config.yaml
model: "audio captioner"
dataset: "notes from a synthesiser with random patches"
train_examples: 78125
n_mels: 64
hop_length: 160
input: "log_mel"
spec_augment: false
win_length: 512
tokenizer: "word"
vocab_size: 43
encoder_arch: "mobilenet_v1"
encoder_norm: "groupnorm"
encoder_activation: "mish"
encoder_weight_standardization: false
encoder_depths: [3, 4, 6, 3]
encoder_kernel_size: 3
encoder_stem: "single"
encoder_widths: [64, 96, 144, 208]
fusion: "cross_attention"
label_smoothing: 0.05
decoder_width: 256
decoder_layers: 6
decoder_norm: "rmsnorm"
decoder_norm_position: "pre"
decoder_activation: "squared_relu"
decoder_mlp_ratio: 6
decoder_head_dim: 32
decoder_fused_qkv: false
decoder_bias: "all"
decoder_qk_norm: true
decoder_parallel_block: false
decoder_inner_norm: false
decoder_drop_path: 0.1
decoder_kv_group_size: 2
decoder_positions: "learned"
decoder_cross_attention_every: 1
decoder_tie_embeddings: true
init: "xavier_uniform"
residual_init: "zero_last"
optimizer: "soap"
beta2: 0.99
learning_rate: 0.0018
beta1: 0.95
shampoo_beta: 0.99
eps: 1e-08
precondition_frequency: 10
max_precond_dim: 1024
one_sided: true
adamw_lr_other_params: 0.0016
max_steps: 7600
batch_size: 256
epochs: 24.9
lr_schedule: "wsd_sqrt"
decay_fraction: 0.4
final_lr_fraction: 0.05
warmup_steps: 220
weight_decay: 0.1
adamw_weight_decay_other_params: 0.01
Rows from block 3 of the audio encoder of a small audio captioner, named by matrix and row number. Each number is 128 + 24 x the weight over its row's rms, rounded and kept within 0 to 255. All counts start at 0. Numbers have three digits each.
After each channel's rows are labels from the 100 clips, of 14848, where the channel reaches its highest value: "strongest on" is what is common among them. Only what is clearly more common there than usual is listed. The data: notes from a synthesiser with random patches. In brackets: how many of the 100.
# conv: pointwise conv (encoder.blocks.3.conv.weight, 96x64x1x1), inputs 0-63

conv.68:143153152119140122133131142098130113134159114124112140115122112084183115116139126134056126142149125125141090101139133140122158178113121118128127113104142172134127090083171154071130102157117142
strongest on: bass register (87); low-pass (46)

conv.6:135144126135083134167114166128145057148107115130113158169116153154082121126124156116120151157154154137154144148123098145092110116142147154142119105133128143093132126122143119158073141133167097
strongest on: inharmonic FM (28)

conv.9:159120128150143128078136116106113138111147154107153109124198106174149153129114107093132099084159126163101152141123151135127130111134137125156100151104093110169109122139157120086130134136150163
strongest on: pluck (60); tremolo (51); bass register (46)

conv.30:131116178114139070143115122136150120180155104169095169162138127126147144128127156108108146141114127105090133143157113129127139091126130159150098110081139132177131113118090127154118096130107154
strongest on: bass register (79); swell (63); filter: low-pass (51)

conv.19:108159145133108153111103121156176147170136148135132131158127125121113091157124123106132109129087133078138059095146103145129147153125129097126125114132162152116122129067130127131187112119134118
strongest on: glide (68); pluck (63); bass register (47)

conv.49:139159112134125181147112161095057098191098105135147109106123127137104117126115119149149122134128151141159137147119134112148125133120151107134131122095163166151102080102099104107117136141153150
strongest on: pluck (93); oscillator: triangle (25)

conv.26:117103145121122107111115142118135082100138139152114104210126143135125117170115157142121124124165134117164134122135150147094152157144146159108108110115129148085139125159084104151167103097157143
strongest on: swell (56); triangle (45)

conv.3:150096105115130127110136134123189124125102145096107103168137101120097116146132160094102137127163131130161159115142138121084158108131163169130081113141134129106169135179132100127121156151123158
strongest on: triangle (81); pluck (60)

conv.67:151095111126130132140150083125140126135112146152145116116146093132150145137156142109135155144119142117152134134118175084174156172135160122189148111100145104128122142152140155076114181122103119
strongest on: drive (90); hard sync (49); filter: high-pass (41)

conv.66:132109107139125101134134117124214143108104144116098128160138110110088080142130125109156138164121141110100131127145120174137151104139111135130109115166087137118115176121131154095126089126138164
strongest on: triangle (71); bass register (60); envelope: pluck (54)

conv.86:105092133151126147111139147135145125135139122155133157156094116092106125114179106105121112096111162087150080140158115174166155141114122089105079092137098112114097114147122153125131133150108123
strongest on: glide (85); pluck (77)

conv.72:142147171146163066174151100082149157129149134132134079142135122110138113134127161116156129133107126155115138089146123125163106091160141162157124136123132088121128151112145172114141145122162125
strongest on: bass register (59); inharmonic FM (45)

conv.34:097173127146122163153146148084096131132128137160136144151156098116101119141152126142157145125165137113090106107165155141154161120132125146126076113088138136101102095128149155080135154136147160
strongest on: swell (73); bass register (58); filter: low-pass (47)

conv.36:112128138166152119157140124116121112119130112129152157132170124122146147136109175108108132108115115136148109131089158102114107152131125136082098123116165121185129193128112163122131183108158092
strongest on: drive (93); narrow pulse (44); oscillator: hard sync (34)

conv.28:136115136099140109146139108108148122147112099134109124116139122121133105109162114115133140110142133139106107138162168108194082143091135170172097090101157129112153158142110145178143168147149146
strongest on: echo (82); noise (77)

conv.80:154151137135101169169150097143122119106153144108156155135139128154115175147142122126104143162161152147178115118141136123161118090149149131154097097100119081110130137091094152150083133117139139
strongest on: inharmonic FM (26)

conv.70:143124100137156146097156114129176089144172142114125127081134135101174090117104120133154198125119090141141137121093135107151122125158133115144126115112107116144137132100162121107090169108120110
strongest on: vibrato (64); bass register (50)

conv.71:115138175134123121120138101104125157186129141148160086151117148106118122108149168123153137139107089063154121109137141100087141143093170150135128113097086114137137136128145115106119099150106112
strongest on: pluck (90); bass register (49)

conv.23:145154156112156133113095156081124148136116090095132088125144121096175126140196142151120162125161094120144145126111145106128135109167120151108171165115116098081118132117125130133149110142134126
strongest on: pluck (68); saw (34)

conv.94:153099150152122145149111110131110100176117092138136105141162130126123118130119088134105108117136104128126069132123109133131143153096113167135117173127153115131147136170143202165126087146112106
strongest on: pluck (90); triangle (44)

conv.75:075163127114100119156120147155142125083105137149132127128136090108131151157130104163168156128125136145173126093126129121142089100146128142175123116140078120109175105159145115111152163120144112
strongest on: bass register (100); triangle (68); filter: low-pass (43)

conv.4:115117094124211119132133160128159086109118165111122124165120117115084115112114150086158142138151132118132144177161113107121111121077147130096155122121111164130110103137145136140115149149112131
strongest on: bass register (95); pluck (59); pitch class: A (27)

conv.7:137113125113075141122170171081121134113135162138155142153101120146142159113107140154124161090150143147188108083135140163096120139123114125127129089128177102104136104140153131117121113118101141
strongest on: pluck (83); pitch class: C (27)

conv.64:102123174166170135127132154148134132146087133114148181129125131125139138118099080151136116136176134093148149146161109131124134086107139115132103112144135149115159122127110172096179126174133138
strongest on: bass register (77); pluck (77)

conv.83:187115108087134112089135107132141132115119126135123203149154090139139115154099149117107112094123154148114147136102118170121141136105157140192125133134106108137136148103121157104129125088147141
strongest on: pluck (69); triangle (50); pitch class: D# (25)

conv.29:124097103134134102096133152143060176126129133147120118124130094099110139102142073124128136148092154142135110161130123139168130136152152118160130155113138157168138107106165104113123106087169130
strongest on: glide (84); pluck (61); triangle (39); oscillator: square (29)

conv.79:075145157112187115134138123082098128132132151137127084180149122149129164122108108154175136126108112113127134111113154090176127110120106144119133144123137077130123142110151149099156135102125103
strongest on: bass register (77); harmonic FM (34)

conv.33:111092122118108124137109130110145187114121101130124142128124114145144132167113153112139136134105102143115132097071146130170130208145081118145169113143151142098142141148131159133130115100113088
strongest on: drive (85); hard sync (46)

conv.43:123163121102101140134125118102150144172147112114145141073110114121147108118134148134167131118134154154122135169161128145124128135110165129134099136085144131119138188184096158130169092143117091
strongest on: glide (92); pluck (76); triangle (33); oscillator: square (30)

conv.92:136155117097080131107124107169183131131121154155123134183122100147080149109136150140121106128123145115115173132175115143094106125101121163139154164146094124109141129152119142145162151123098143
strongest on: triangle (60)

conv.53:146126114171137086139107117152159161151126133185126125126111126129103134147155185139128109151164108142116101118142133134138130140156083103113166125119140091093134127117096167078124129105105090
strongest on: gate (59); bass register (58)

conv.60:169076119103120130114134130129110131109115132105138124138149090154120112129124150173089113111114147099127119093106140151152089127083091096123149125137140136094078112127155128088144076167109116
strongest on: bass register (58); high-pass (57)

conv.85:143121099130156198110104099104083090142102109122143128136119122116148092136152143144137144140177131133137137176156132148153121134119133143111112096113106135200132165106119146137163155133122142
strongest on: glide (75); pluck (60)

conv.18:146153129135137174113136126135106091165143113113118097109140117107136116140132091131110134124150114127112139136152142087144106090104138139100106160150094141108143165169112134133207097151090166
strongest on: pluck (72); bass register (62); oscillator: triangle (33)

conv.47:097097126127186108172122116093107090137138104123125089158136142108106155109122122133130125107134111086129122129143100127101116130122084103140141097104154115129099158094063108109103147105161144
strongest on: echo (51); noise (33)

conv.13:115097176115121152134130130106150166148060133123143111189139127091144183118133119142120125143134153148150148166128101116100155154092107109093117133106142117107153125110092141120112154147109136
strongest on: drive (91); hard sync (52)

conv.90:112120122121124191125137164106134163096112110102120200111118163139175118134126168136126130149128154156115165137139135152099131117115093121096118115093098131107097123110107111128141143104139174
strongest on: gate (70)

conv.20:148127145118082129128134113125125119185134115150128125141130119105152105106185106141140122127140123182126152161104133122118154110125142114142120129074159094108178137101119135130107132187097176
strongest on: bass register (77); pluck (76)

conv.62:114127095098160158172107136107151115115113136121122152177126115119152121165141159130140114109121123132148125049106122129141108116127125116132145103137163166160142084140150123120162154099135072
strongest on: bass register (93); low-pass (46)

conv.77:125183096131131127108115113106114107105129113168115111164132100152089114136122124143132142127133134176091096128159175103147153153140106168109109112111157094092130184111111160147115112109136127
strongest on: noise (85); echo (68); pluck (52)

conv.38:116120109117135144111122153082152143101130111220131152130148124124120103127115165118169139135132122119124081130156123092076127143133113134113130129086140128139136166119115147099187148106132134
strongest on: bass register (72); swell (61); filter: low-pass (46)

conv.84:075144133146146130147119099108108130076174149159145163140125151141077143111126117168131125136111123124113116127118105097170140091138124117103114095165148136125124103120146137129113193162159142
strongest on: bass register (81); pluck (81); filter: low-pass (45)

conv.50:108110148135144121102101112154159086172144111084097097127093144128110145121099108138173146138120105109116137127119134107150089127082111107103122118090151143143079149182143103107150132136119100
strongest on: narrow pulse (37)

conv.1:162101157112111163132118089135118104139145136133076127163095117081131150177171129113096116157111140141123125105103130169128145085165126105132125114120141164172121095111119154113103110151116135
strongest on: bass register (81); low-pass (51)

conv.56:161149116162084118172123139113140141141120128170124077161141094141157138130111134152160145142151108153128107109108161112101145080172138147147143139120152109110094144166098128107111144164158139
strongest on: high-pass (73); drive (66); pluck (54)

conv.46:127135092137131150092105162112096133073109120158129181088132111120140152110108133130127123158129121138156113130154122119198120185152150146164131138118154125140095134096116118136159132104158142
strongest on: swell (56)

conv.57:113105134125088126133105179120160150082125113141125159126126115107136094124160117111079149128143112133183158132146116167101110173077120126175146119134149152128141111103138128120126165158104139
strongest on: drive (90); hard sync (41)

conv.32:148055155141096143091155126123124087153126133116085134119180130118116154120137162130120149125140093115118150130123152106123141095120119166178130117167167128105154156105158126144156114147115119
strongest on: triangle (74); pluck (70)

conv.45:179134117108125130146112131186116131105113123165129098105145105142077125137137136130152124143138084138160121154115123077124108166136145156141089140102172125181113160128122097116116124124163154
strongest on: pluck (84)

conv.81:156142151146090103131122131132188142085134130153115089141129114130083102157130156087098133132152091110105109105131108106078112123114139136103141130115096129123169107125116151101097162111099097
strongest on: bass register (72); low-pass (45)